{"win_length": 512, "encoder_norm": "batchnorm", "encoder_activation": "relu6", "encoder_stem": "single", "text_encoder_layers": 6, "text_encoder_mlp_ratio": 2.67, "text_encoder_head_dim": 64, "text_encoder_positions": "learned", "init": "trunc_normal_002", "nesterov": false}
Rows from block 5 of the audio encoder of a small contrastive audio-text model, named by matrix and row number. Rows with one number belong to one channel. Each number is 128 + 24 x the weight over its row's rms, rounded and kept within 0 to 255. All counts start at 0.
Before each channel's rows are labels from the 100 clips, of 14976, where the channel reaches its highest value: "top examples" is what is common among them. Only what is clearly more common there than usual is listed. The data: short pieces for a synthesised band: melody, chords, bass and drums.
# convs0: first 3x3 conv (encoder.blocks.5.convs.0.weight, 128x128x3x3, each kernel summed), inputs 64-127
# convs1: second 3x3 conv (encoder.blocks.5.convs.1.weight, 128x128x3x3, transposed, each kernel summed), outputs 64-127

top examples: bass guitar-like
convs0.89 [117 122 129 138 131  95 100 127  93 127  85 138 155 111 142 112  94 126  70 159 120 100  86 126 119 133 109 171 161 110 127 153 107 129 126 138 131 103 114 128 120 113 122 134 188 134 135  93  73 147 122 117 129 107 160 110 107 119 111 153 151 141 101  99]
convs1.89 [147 138 141 122 144 144  83  90  85 101 154 178 121  67  90  93 118  99 107 128  97 171 152  95 138 144 100 132 123 110 128 130 109 137 118  73 133 138 126 124 146 149 134 110  96 106 126 114 122 147  86 113 110 128 118 113 151  89 139 102 113 108  95 117]

top examples: bass guitar-like
convs0.8 [ 55 139 128 131 124 146 124 130 111 139  79 151  87 154 128  98 149 137 153 117  90 121 129 132  94 116 179 105 119 115 131 137  97 108 123 133 142 129  91 129 120 169 127 125 117 125  98 142 129 136  63 129 130  92  62 125 120 147 110 118 115 105 117 131]
convs1.8 [ 96 131 132 154 122 124 135 124  95 138 123 103 121 116 167 102  87 108  98 111 111 105 166 125 113 113  79 121 105 109 138  96 121 111 142  82 114 138 109 110 107 114 126 113 133 126 155 124  95 115  80 113 105 113 116 114  98  98 148 124 132 115 104  93]

top examples: organ-like
convs0.126 [150  86  81 148 114  91 140 159 133  83 167 123 112 109 122 125  99 116 158 130 151 120 133  85 125 156 168  95 115 148  80 148 106  86 119  98 127  93 170  95 144 131 124 115 105 127 158 123 128  64 115 144 138 166  88 136 108 114 122 122 175 105 125 126]
convs1.126 [140 125 125 124 140 135 122 164 139 100 139  97 117 162 149 119 131 133 148  91 127 146 173  95 119  94  64 139 123 143 118 130 103 146 164 132 128 151 122 115 113 162 128 114 140  93 149 118 122 168 139 113 117 140 134 114 136 107 139 159  96 105 154  97]

top examples: text has "noise"; rumble
convs0.28 [110 132 108  97  66 115 146 112 119 193 103 159 112 135 107 125 115 120 123 115 165 138  74  88 131 145 145 121  89 158  99 121 107 113 120 116 120  99 128 119 129 161 109 139  96  98  97 101 113  93 113 119 123 115  89 101 106 153 153 135 100 103 101 163]
convs1.28 [167 133  90 190 145 147 122 117 112 150 154 130 145  99 163 150 130 143 148 145 114 136 127 102 157 140 125 113 168 189 136 135 138 175 141 153 119 149 129 149 160 112 150 120 137 147 152 143 145 106 117 181 141 134  74 144 151 119 134 182 110  91 175 139]

top examples: kick; drums; bass line; shaker
convs0.26 [134 122 139 105 139  99 111 156 101  88 121 173 174  85 135 139  94 159 116 143 121 139 121 123 133 130  97 122 137 132 121 146  74 147 193 135 133 160 136 141  94 110 110 139  94 118 127 113 125 111 145 123 110 161  70  85 114 141 113 105 113  84  97 105]
convs1.26 [123 129 132  97  73 111 107  98 130 141 117 109 140 114 106 148 162 111 120  97 122 125 100 131 136 151  98 123 108 154 151 132  96 146  94 138  74  98 113 148 114 126 167 117 118 126 159 150  88  84 123  97  89 114 115 101 148  95  98 118 128  80 132 134]

top examples: vibraphone-like; organ-like
convs0.17 [ 86 146 102 117  91 110 117 129 121 130 112 131 137 122 141 116 102 113 138 161 116 131  96 136 113 140 138 110 107 146 106 108 170 107 113 163 162 127 139 131  88 104 105  95 105  97 152 109 164 197 122 149 129 127 124  98 113 140 143 108 131 141 134 158]
convs1.17 [131 166 125 169 144 116 173 171 128 141 136 151 117 150 118 119 144 122 160 117 155 133 120 168 154 152 117 132 106  82 121 118 124 143 113 148  98 114 126 149 139  99 186 123 131 156 156 141 142 111 125 110 141 115  99 121 197  99 163 144 142 126 132  98]

top examples: kick; drums; clipping; text has "clipped"
convs0.77 [102 105 146 128 151 119 124 112  98  90 166 133 188 161 111 118 101 129 109 127 124 151 114 102 135  96 100 188 151  96  92 164 130 186 108 145 106 103 140  74  81 131 127 109 130 107 148 128  87 150 141  83 126 131 122 134 134 137 156 142 148 128 126 168]
convs1.77 [130 127  98  94 123 122  98 103 129 146 123  95  59 111 151 106 165 117  95 120 123 138 113 112 123 155 148 145 128 151  91  89 138 146 123 141 102  77 116 107 130 143 111 141  97 118 121 134  95 133 101 127  87 119 104 118 138 133 115  93 132 137 119 132]

top examples: trumpet-like
convs0.10 [176 143 175 103 134 111 142 116  94 104 125 148  99 130 119 111 147 130 125 137 128 140 112 137 105 126  73  78 109 119  91 138  99 126 109  70 148 135 122 100  91 110 122 101 108  96 157 154 132 151 165  94 156 147 159 113 126 148 128 155  69 109  90  95]
convs1.10 [100 150 149 110 110 153  86  58 139 113 159 118 105 134 130 110 153 100 100 108 134 146 102 134 124 129 107 103 117  94 121 111 131 121 151 108  88 125 165 120 145  96 106 132 105 117 134 113 112 172 118 156 102  65 100 116 164 143 169 120 147 153 110 141]

top examples: organ-like; melody instrument: organ-like
convs0.122 [150  94 120 139 149 135 100 142 111 107  92 114 145 120 143 107 146 138 104 162 153 126 126 124 111 174 133 140 133 129 104 123 160 146 186 121 121 123 132 156 127 104 109 106 118 115 120 152 121  99 113 134 120 144 103 161  91 112 110 117 151 115 128 122]
convs1.122 [111 157 169 117 135 126 120 151  98 128 120 137 125 115 154 132 142  76 110 139 126 125 126 132  61 168 101 163 131 119 143 131 168 108 169 175 151 126 133  87 143 113 166 152 128 153 124 108 119  77 161 102 124 125 156 137 140 138 117 112 134 151 120 100]

top examples: bass guitar-like
convs0.62 [ 89 151 111 114 117 134 171 147 112 129 105 123 177 157 122  80 151 126 121 130 115 113 132 185 119 113 110  96 143 111 146 181  94  89 116  92 112  89 109 146 135 120 193  99  98 112 104 144  98 110 104 149 134 113  97 136 106 128 138 111  94 146 142 127]
convs1.62 [108 124 157 104 145 108 127 126 126 126 109  92  75 115 122 116 121 115 111  94  99 127 112 149 124 127 131 118 112 101 100 113 108 147 103  96 114 123 100  94  69 103 111 125 121 116 110 146  99 145 189  74 139 107 145 121 138 106 109 134 121 102 101 106]

top examples: plucked string-like
convs0.1 [117 132 122 121 111  64  89 136  91 129 140 154 158 123  97 135 112 139 163 138 104 131 100 118 128 154 132 110 124 115 104 162  99  83 131 111 114 142 145  90 102  75 127 123 122 111  97 152 143 159 141  99 157  71 118 124 105 123 137 135 179 114  98 142]
convs1.1 [125 129 150 148 118 112  93  89 109 141 146 140 145 167  92 106 142 100 112  96 145 120 165 128 116 123 122 134 142 120 137 123 123 190 161  99 117 134  99 127  63 115 161 142 156 149  98 117 145 129  89 149 138  81 167 152 159  91 137 144 103 132 118 131]

top examples: kick; drums
convs0.103 [ 83 141 109 143 151 139 100 116 125 131 140 124 150 117 135 163 116 144 123 126 131 150 122 110  69 123  85 134 114 166 110 146 132 115 110 110 113 101 149 166  96 145 117 153 163 141 129 107 120 126 108 126 140  81 177 110 112 112 126 128 143 107 135 148]
convs1.103 [174 109 136 101 140 137 129 173  88 142 134 118 102 154 126 127 130 162 145 116  90 129 118  93 143 116 132 118 169 144 141 169 139 152 120 137 110  97 108 124 194 171 102 118 126 145 147 179 178 119 121 109 133 135  94  96  93 130  86 135 103 136  98 167]

top examples: bass line; bass guitar-like; tempo: 90 to 100 bpm; tempo: 80 to 90 bpm
convs0.56 [166 132 122  85 144 104 130 151  97 141 103 133 162  81 162 131 106  98 121  91 102 141 167 101 102 162  99 102  87 127  97  99 176 120 117 112 154 103 115 123 105 140 113 120 119 151  97 114  98 105 157 132 119 135 151 150 151 124 121 102 111 121 196  92]
convs1.56 [133 100 143 120 134 167 116 129 136  92 173 145 124 112 174  94  98 115 149 120 114 154 145 118 134 119 128 111 155  93  91 115 134 114 119 148 107 126 127  91  72 136 112 161 103  82 120 160 101  99  68 126 154 141 105 132 132 105 181 107 109 177 156 146]

top examples: kick; drums; saw pad
convs0.95 [178 121 149 104 151 118 130 117  82  99 171 101 173 111 153  91 138 173 127 119  79 134 119 116 129 128  87 112 108 116 129 143 101 158 146  97 119 127 142  79 137 101 114 143 116 133 114 139 139 119 121 159 127 163  98 103 168  96 136 121 141 127 137 147]
convs1.95 [111 101 130 122 108  99 110  69 108 105 146 106 114 165 125 143 117 128 112 134  95 125 131 105 127 133 133 124 144 114 114 182 101 171 119 114 126 112 142  79 105 149 145 126 127 102 117 160 132 132  84 163  70  73 116  67 140 130 134 119  99 159 141 171]

top examples: key: C minor; key: C major
convs0.42 [137 134 145 149  93 147 179 116 146  64 139 128 137 119 111 157 138 161  99 126 140 152 121 141  98 134  96 150 182 171 154 124 117 102 102 111 100  97 138 159 128  60  87 118 148 122 137 108 137 123 114  89 130 164 141 110 129 141 121 139 157 147  98 110]
convs1.42 [157 113  75 106 138 134 137 120 143 144 134 170 126 117 124 160 101 136 119 154 133 102  85 136 115 156 149 130 111  89 108 155 125 113 146 163 174 125 106 114 126 100 153 148 117 123 118 130 146 161 186 122 104 103  91 143 106 124 125 128 115 124 124  91]

top examples: key: D major; key: D minor
convs0.22 [121 119 144 136 165 138 102 117 121  98 116 117 173 125 112 123 131  75 157 125 165 151 136  88 114 155  98 126 118 155 113 149 100 131 112 135 107 119 135 141  99  79  94 136 124 115 134 173 142  81 137 133 127 172 131 129 147 114 138 147 120 172 125 117]
convs1.22 [107 135 111 102 100 138 143 141 117 110 103 123 138 123 130 111 113 109 127 135 137 114 110 124 105  86 140 108  90  99 103 120 121  82 101 103 106 108 145 129 149 110  83 139 136  96 158 149 142 168 144 153 107 174 142 149 147 152 119 120 115 136 111 107]

top examples: vibraphone-like; clap; text has "four"
convs0.113 [145 123 113 131 137 142  97 177 120 154 139 118 176 163  82 101 139 138 106 106 146 111 177 116 109 132 157 152 117 155 119 192 102 128 125  86 136 126 147 173 126 146 149 110 119  87 142  82 105 100 137  99 110 115 107 135 105  55 172 125 114 132 134  94]
convs1.113 [123 127 117 114  88 129 122  65 122 117 130 157  59 115 127  91  84 130 118 138 126 129 106 145 127 106 115  99 118 137 133  99 118 165 131 125 148 113 132 137 105 113 117 129 101 104 110 138 106 146 100 133  97 108 105 108 130  61 116 124  83 121 151 128]

top examples: clarinet-like
convs0.110 [ 73 129 122 159 116 143  75 117 113 168  97 108 107 192 132 127 152  86 141 144 130 134 143 105 138 131 124 119 106 147  94 162 124 101  93 123 153 141 125  88  98 127 125 127  86 115 120 127  97 138  55 139 126 119  76 120 143 117 140  99 112 112 121 130]
convs1.110 [ 92 159 139 109 136 118 153 153 109 176 129 128 135 149 155 105 108 140 126  86 154 141 150 127 132 130 130 134 115 107  67 149 132 134 114 107 139 149 147 125  76 127 152  97 179 114 171 147 129 145 103 123 121 141  64  98 101 104 108 114 135 149 140 140]

top examples: kick; drums; text has "four"
convs0.48 [135 165 132 170 146 110 119 134 108  93 116 132 110 120  97 126 119 118 111 136 117 107 136 108 111 157  77 109 138 157 129 116 133 116 159  94  51 110  98 134 174 105 151 105 120 125 128 140 104 155  83 160 129 115  99 144  91 118 137 165  81 130 139 185]
convs1.48 [127 118 141 155 130  63 128 105 116 144 125 153 161  94 124 121 130 126 118 113 123 120 141 122  97 146 120 126 125 145 139 151 127  98 157 115  93  95  99 156 115 112 140 155 100 129 116 149 175 107 121 122 118 153 134 119 184 133 111 144  86 169 130 159]

top examples: bass guitar-like
convs0.23 [124 131 122 115 102 114 153 136  92 127 117 159 131 155 104 127 124 129 137 143 156 133  77 132 146 128 151 152  55 153 139 160 127 157  71 157 123 104 116 157 157 110 122 133 127 175 125 113 157 139 129 130 141 105 130 119 133 145 119 110 132  80 127 113]
convs1.23 [169 119 116 109 132 155 102  94  98 138 140 113 108 145 126 116 145 141 165 144 127  75 169 126 151 160 147 141 154 118 123 127 103  95 138 159 153 133 165 118 106 187 139 145  97 131 124 125 172 115  89 128 158 118 121 177 124 133 124 137 118 148 120 147]

top examples: kick; drums; saw pad
convs0.117 [130 137 143 140 133 107 139 138 138  84 141 117 158 113 130 143 114  84 125 126 159  85 134 115 115  92 106 164 122 150 121 132 123 185 112 162 158 106 110 118 155 126 139 187 131 140 130 133 133 102 109 162 154  99 190 136 125 123  70 121 129 144 111 130]
convs1.117 [129 119 170 109 125 130 156 133 148  88 142 131 109 117 126 128  77 176 157 113 102 157 171 109 124 101 132 117 139 142 116 148 113 131 100 131 132 105 115 139 127 154  94 116 123 140 132 149 174 143 100 103 147 146 109 119 162 112  99 125 142 163 114 208]